python train.py --conv_stem=false --optimizer="soap" --shampoo_beta=0.95 --max_grad_norm=1.0 --weight_decay=0.4
Rows from block 9 of a small image classifier, named by matrix and row number. Rows with one number belong to one neuron. Each number is 500 + 50 x the weight over its row's rms, rounded and kept within 0 to 999. All counts start at 0. Numbers have three digits each.
After each neuron's rows are labels from the 100 images, of 14848, where the neuron reaches its highest value: "responds to" is what is common among them. Only what is clearly more common there than usual is listed. The data: dashed paths with two dots that lie on the same path or on different ones.
# fc1: MLP up (model.blocks.9.mlp.fc1.weight, 512x256), inputs 0-85
# fc2: MLP down (model.blocks.9.mlp.fc2.weight, 256x512, transposed), outputs 0-85

fc1.322:535517536501461436467443466583536447475532535509470444543490531432545480517491422435440551559459494596444459524512439416448539608544490510490516408515588574457522430603570537514461544440438436515501515431485448577580541465477421479510459506481579477478460568
fc2.322:428465581577527464455583545521457516488460448405520538421535502540414445596438545508618540529493542513453575554402461616479465496462472478435535476546543450547562417438468492521550501456563523452501475462539576464531480439495588526562512546576510506520475522
responds to: long paths

fc1.343:526497501491565504522523448505536501477479516440545549459489462440480563518543486441553589549574490464584520541489448474456454415504509529481480470518437483415525576481482528522484505504522600486580442557539547468558446463460465516514471475515504458535588582
fc2.343:530525526526517450471495535515457489455480479590523529517557580475460445474481503508492483449465558510529517513450479583446545428452485560500532480551519516435492416456483487563545495432484538459457600508547499524468487562480653514514509546508436541398506462
responds to: long paths

fc1.158:452525642553499440465512563503590506466509525499431435546513535484504552545522495506395513455494504378442435631541546433519590489524427521549530598408448543526513460484466611454416544383475465476465430403440527515461582549477484600491519585396554496528498531
fc2.158:504491421482527575577422453466359502540476460441504558555549528574445436488477482452693532519474553581526573481420420469532389577472461475534550472446462494457513593535475403522542523529576500553514448581508457556497445467554517510457441429510463567490461461
responds to: many distractors; long paths

fc1.481:512502453552463507502469510466485502480430489510465469549570516450565390559449507548473510462531407560456558504473470507470587479468434509572522499511434446542484546462484516481500409489430484527599447447454507522467480508460505538495530600461554507437542518
fc2.481:521584476485412517526542526568506555516515540493489519409519526484459574471516499415545510453492554478435430491436475527594487476531507445474472452448506544442489555558475465518480538473521564497410535562559536449515477476469547429464438362455519529507477500
responds to: short paths

fc1.357:462534541486433511606482498535472433486545476406518501552547494498486557501412501509381515508482601532496542519582562517547533368523531487517422500555528510529529460511427587461576385526504530615492374518566509516529534528448567527456565380485470468453442539
fc2.357:537532489544490500452485435532443587475501459530468586520449479433513451556473572438533417456541423500461496496519549528526453577519596493450594465486519470467459458640568532429554524520488462436533488530487530437440474502531412461534454525439449493556512566
responds to: medium paths

fc1.86:562569473489456544525466484490583517462571496489503495469508521458479548514422606498497477522487503455547507543509462510495512499565359478561512578456500524550447565524663564499511388489527479467531594439487511506466554560477588557472547420612520442528448463
fc2.86:526450539370581487463454588460474515585396523541480631457491517526554495443483452464546510515544494494453456465487558550496522452475543488549501506475485505528551481418451442527502534525558512547506509480472521454518515498558509439526444530406499455583449504
responds to: short paths

fc1.6:461568345647557508480562540454571430478520481499532491516515513518444543534559514521486479567487471543533495599434479590529555456530515535565535448543505555452472570416467486452544604517461515432452509468525381420550520508454471550517483528454516530585561512
fc2.6:532390530505567494509552425428496474574575527497412440501560475455497471442464579463397564543582484464497521465480449511423433499550508450597411485567531552522542436451559525508517509465568505425452507460503486481529437517423504454373497469593472441470445421
responds to: many distractors; long paths

fc1.328:551440571470558529569503463556476418535491518470499671407486488547460476577485468390499548413420415501467547469493506525446482504485516574500561444483416507390521542530503405520514495437463462571476509527506527450522487473546396442434473590463528577541408535
fc2.328:433477481554491533424478494419460645488478397552505410551556461511527517402530509538554526507656537486475507493422532575521440545562535505579517535414535427477504514408478498583498457494445522478494484411460496519472499549516541569537494490536513423538457436
responds to: many distractors; long paths

fc1.312:554495538440440513388486456477554479567315506417481572481463497504520485525379647518509554549593496511469488539501418449575444502520548491449430454386537481537481519497510508524486497481427512537473482487514410449432535445403526469506462549541439522447462469
fc2.312:516673442578550549515602489546423584492613595526542464508514456416505439466544471505469551461446524552543482556535509522485469560455544477507515462441575485465475528559501496501426409597587526575518468488388466476435559448511459441532534431515537469511444593
responds to: medium paths

fc1.27:589529446540493471510511510506582445513489545458526492530606570544504510454541457475523483485429430593460505488565469447429559507443549511472547402459486560579482544488524547576612523575516543449526492474611531579522433583487505580560560537495506545528534536
fc2.27:457417545576517525519495468510466459445443416443504529466481454472469386519578461582410581508587446447554409565534487467477487589525398529499508506515511476405513445504493507433436569420485396410481621496484485467527477521536442509501423478518542506510477497
responds to: many distractors; medium paths

fc1.268:490587525528419517500477534501512559473487522541457513547541440518499550509506497420434575538462621586511488459463565520510550483560434497530507532543643493509491476665561573516539512504489548456429460432427433582483565497500508482444560479438515538441389439
fc2.268:437475502565555459482479445526519526448461474501559411468470544518483530517448488450594414575511442471550559570438454494576490536433574473471608469431414524559523606372493405479570459523520519547450464494524530571483407541494519574540388546544462547470596543
responds to: long paths

fc1.235:470423493455493530472443487558493454485563497498436591470586491586595553600519512513481442528546515450497451450473404541468509499513533607566478574497451597515484553477490464475354432472558484519536461505559468438532573517565433508526532504549547546524435527
fc2.235:533496493458452424489392508423472521553433453633404448514603548494472543429580454505523535485496575419516529521474425501576546547610498529539468518485457471497578486441442597522505459515519465579381490510450435474517491484496498488476479531473413517490585501
responds to: many distractors

fc1.129:521437647402423476458502502526555568533437464524411501484485513521508528422383575453479480528456480522441483422484544525477483498590521422531547506536604436482485587424599549536435502559515586537498584580456518439506505597436517553576471530484473516480459503
fc2.129:596457448504603539581494525481439449411575515397602511463411541446495443486542436495521531435480493497537559501557553582530457452529495485403412471577466496492516552440440501449506494496547498559516490415571482512499458409490568511413433546459554553515494457
responds to: long paths

fc1.382:527542507522564498445565595522574457552449458554500451470422499503483549548533509451484521512424472478455568542575417491619544482575473537539523424631526521509474498412472558500521588535566435468594441508481534535438541572437538488537527511530514444547493444
fc2.382:470516565488532562533433441452453602514534466468559512528535389516479516466445542515508477532569469591566391352461449549459490497432565488509466553392559483485472463565516451504480466494479531532439519510503471574623521462535473505537497455508482518434541537
responds to: many distractors

fc1.430:491506640430494482584508525407510488535544510536565514497383464563528503491549517612529544585457500427504437460549449487519568520447418513524476498466484523521437489450476510487488520517553521380512465568526535449504492572455516470538492548511471602537562464
fc2.430:518477467493550524489579514510450491579547522498531510526506445440502543570509503495456489580499462474507554462609518535470449510500510473529548495502518418550526505494570452561526427590443622532473489551513382557555506443570542518559554539583406497484493521
responds to: many distractors

fc1.397:483506479520442552514608463475499580494457487511502569563531566509484511486575518508478491471534325533509483548425575514523461473490508422606572547513442643477506533515463561546443449533529491518508480573559515475520420485485471479539493548520581469574511531
fc2.397:453553538550537480487469433543481543459360531500543519472553540514466515540429509523543507592543679472495551506472500463490551535507540452407474495449518479463431469444553446516542457556431481561531550464449563530555620495475570424505529362512430512474518503
responds to: short paths

fc1.371:524533532491428594519600532551442424488429551529474555540492541518536532495493524430554604434508581500548528480504535495462484424427495493535470480503535481578542441532551495430511428480490533529512490577408470445527501553440532559613533559482544507434508465
fc2.371:660382464377399487530475421529544549596503513422508517567464516443511387431508416471485486480489610490477513493502453493529569543543445537539526506619467617431467526494426422507467490490515561474573493441507495457544509447482518412485511492522450429505532458
responds to: short paths

fc1.366:567403444509492590570473541519509484432365552486559496618462547433482571474530547537461551444517492543589473507536547485479527466507562476486544443489526512423446491579488501494472513538512499578508453444440466533475507565506480525385491543411570499545597410
fc2.366:339507511575510454448460550492574443535525497461463538431529481581449485498513430478549501521481533553392444570528514524544530494526439548408454487497510510581555412411454488511620460520534517490461504594504622464422462412482476587520453560552506492429466448
responds to: long paths

fc1.11:591520529492488444510428465575519442541542496463559416499441534517459571470461532453433509615527495484572561509449449423543482482473434511510552542474557512508485436455473513400463374476571451477556509477532478555641523417531507488517488503548438456519526544
fc2.11:439488492550495549525570470445464531414465450619441493507477523550484393600450466542514527463445423427436412481466484604537498532453498518522539495444430479443533539512545542572475563470458498580537502547488498419457446559480526450546510511505509542376521468
responds to: many distractors; long paths

fc1.182:595544482544550587569519610493616482574476491488453500545484474551494532463508572508464431499538620468521454429443479594452568464494626454559483501507456488410493409550566419490639475492504504535507465571582496410506432526516516491560537411472535557483461569
fc2.182:391542547478467536399460460399490469415552569460544461563565501569512461601548473485541560483495579501507604534548555475534425529450423521465544499520646516478506427482404514458434540449551495468428521451444525669481445519470499529505422555578530472569471561
responds to: many distractors

fc1.319:467618461501522481566498543496544595469487582535550483491484530504415460507509487455443551482460455415577473554505559449458530488453461522487461585638432477499474486522523405506527486468494555502462400543419468470541501473480490520445463529566439537465417494
fc2.319:512385474488446407493520505507427497583547465544453494426531485509381511423452476464604469523536517555412476488615466554621473525471546391531501479515515544498446486378511589429487474518460507440468495422541530588512473535507508528517547500439524467595503462
responds to: short paths

fc1.59:516554584496417544426567491467476458529495432521532547476525534509482527439563589495517556473509533592450458592513539378468495481479486457428470510479440497551565586493580454384458435424483541428515475528399425513352441483444404495581501515620502525507412527
fc2.59:443590450548504432443427510511478465472549519425454490498458455471498441468492491509452468533462469471508475500470509535535470570522447626531518493468477523430449507504470560520448567532542508499459523414506463457623468486525603511464442532372533544566453418
responds to: many distractors

fc1.101:597552470473575563547500488486485506526485472473532515542569509367479556460517491490567393602445473435536563516465457488400556489417499509542498535474475573480575499432479514493442567598547493512574536528467644401467523468575511550514445557564503423547481461
fc2.101:478503490488445439569629440522443579525501468602503494523509525499583504527480510559463599498579479474518491519585483544604500503590489505478559498566495508478423559478520493479517476474397523557507422515498505438551606431476485368489532445502587592358552418
responds to: short paths

fc1.419:483457569508472473547511467506518486528528605521510520538466422503495484468593464454608531491430540484484555436571502524512560561500606514449565458512507516509530532542449521374473474494522530435466429533479570467586444521434507552481584630448517494568557584
fc2.419:477500534544430427543535539394580487545483499556599527498485554519509420472477597511556468536559435472445566565498547487512486424517502479439529509513407497562447500417446448535529476561486469551510548525506560541546515440522515531460470419556503544489524432
responds to: long paths

fc1.466:565401460475553545485480486508457557522526531557500538471368546463502525519518488501571435475383544509594474516475573560440479449466563495504486611502527524477545551413473543484445460439437451569581416508457541573458529414521481475427414512490492564550427495
fc2.466:509594462505510488625454498547487391403634554480486592459576466551423456557555515421507512469551502391499498554486466579484511544455547494548508515556450589522522416537509458460465548512499496432406486510522418405482580451487561534566496479564496435538497538
responds to: medium paths

fc1.374:532489478482421563533497496433485548517491438476458527513487540531581572520481593443411532509499589550547487496442456462514531530541490470483493502448475457508541497523572500481470479585628495509506582537584539460564538495546467392425388496490516537497381389
fc2.374:500432446589471466430468449552497437472495488604467446516483560575551523546551466518522519518560381493420472530523571533486583469473468492544424495526574463536509489523416424509446558492493484635470438542504561563380389492548547445593523555543471467485539617
responds to: many distractors; short paths

fc1.331:435565486498499569543564548445539504511487524420541580571496539513438540564547501488430527464448502532486502444390504407475454489498407451530513445479412492510493509500430448488503398497517554506428401482452627508495410477485455556415523439562611535529654474
fc2.331:490450495494466484433472391503489525505464424477576441510551524557465441538437526594535543480461455537478550530440591539536499538464486442537521467526522517450555527510546455502548528477564458535542551516483472413482496469433608486480416461421397486518494489
responds to: long paths

fc1.387:531612524484546528555590489447351504507466471532511496520605551400559473577478429463554384533466569513525452604460522471615497511493449392436441496497477502458412483488502472538458448533446601506600404516483518491474565532484544564457577520458496507500576522
fc2.387:521437480448431592520413526507640490535491522449468480509422550528425504402464503515412514547470431509473490455479464511508455427462565463550500492512483511570502485535505510514610538544531455459457458466562447530518522457557500394505485408629443364441525440
responds to: short paths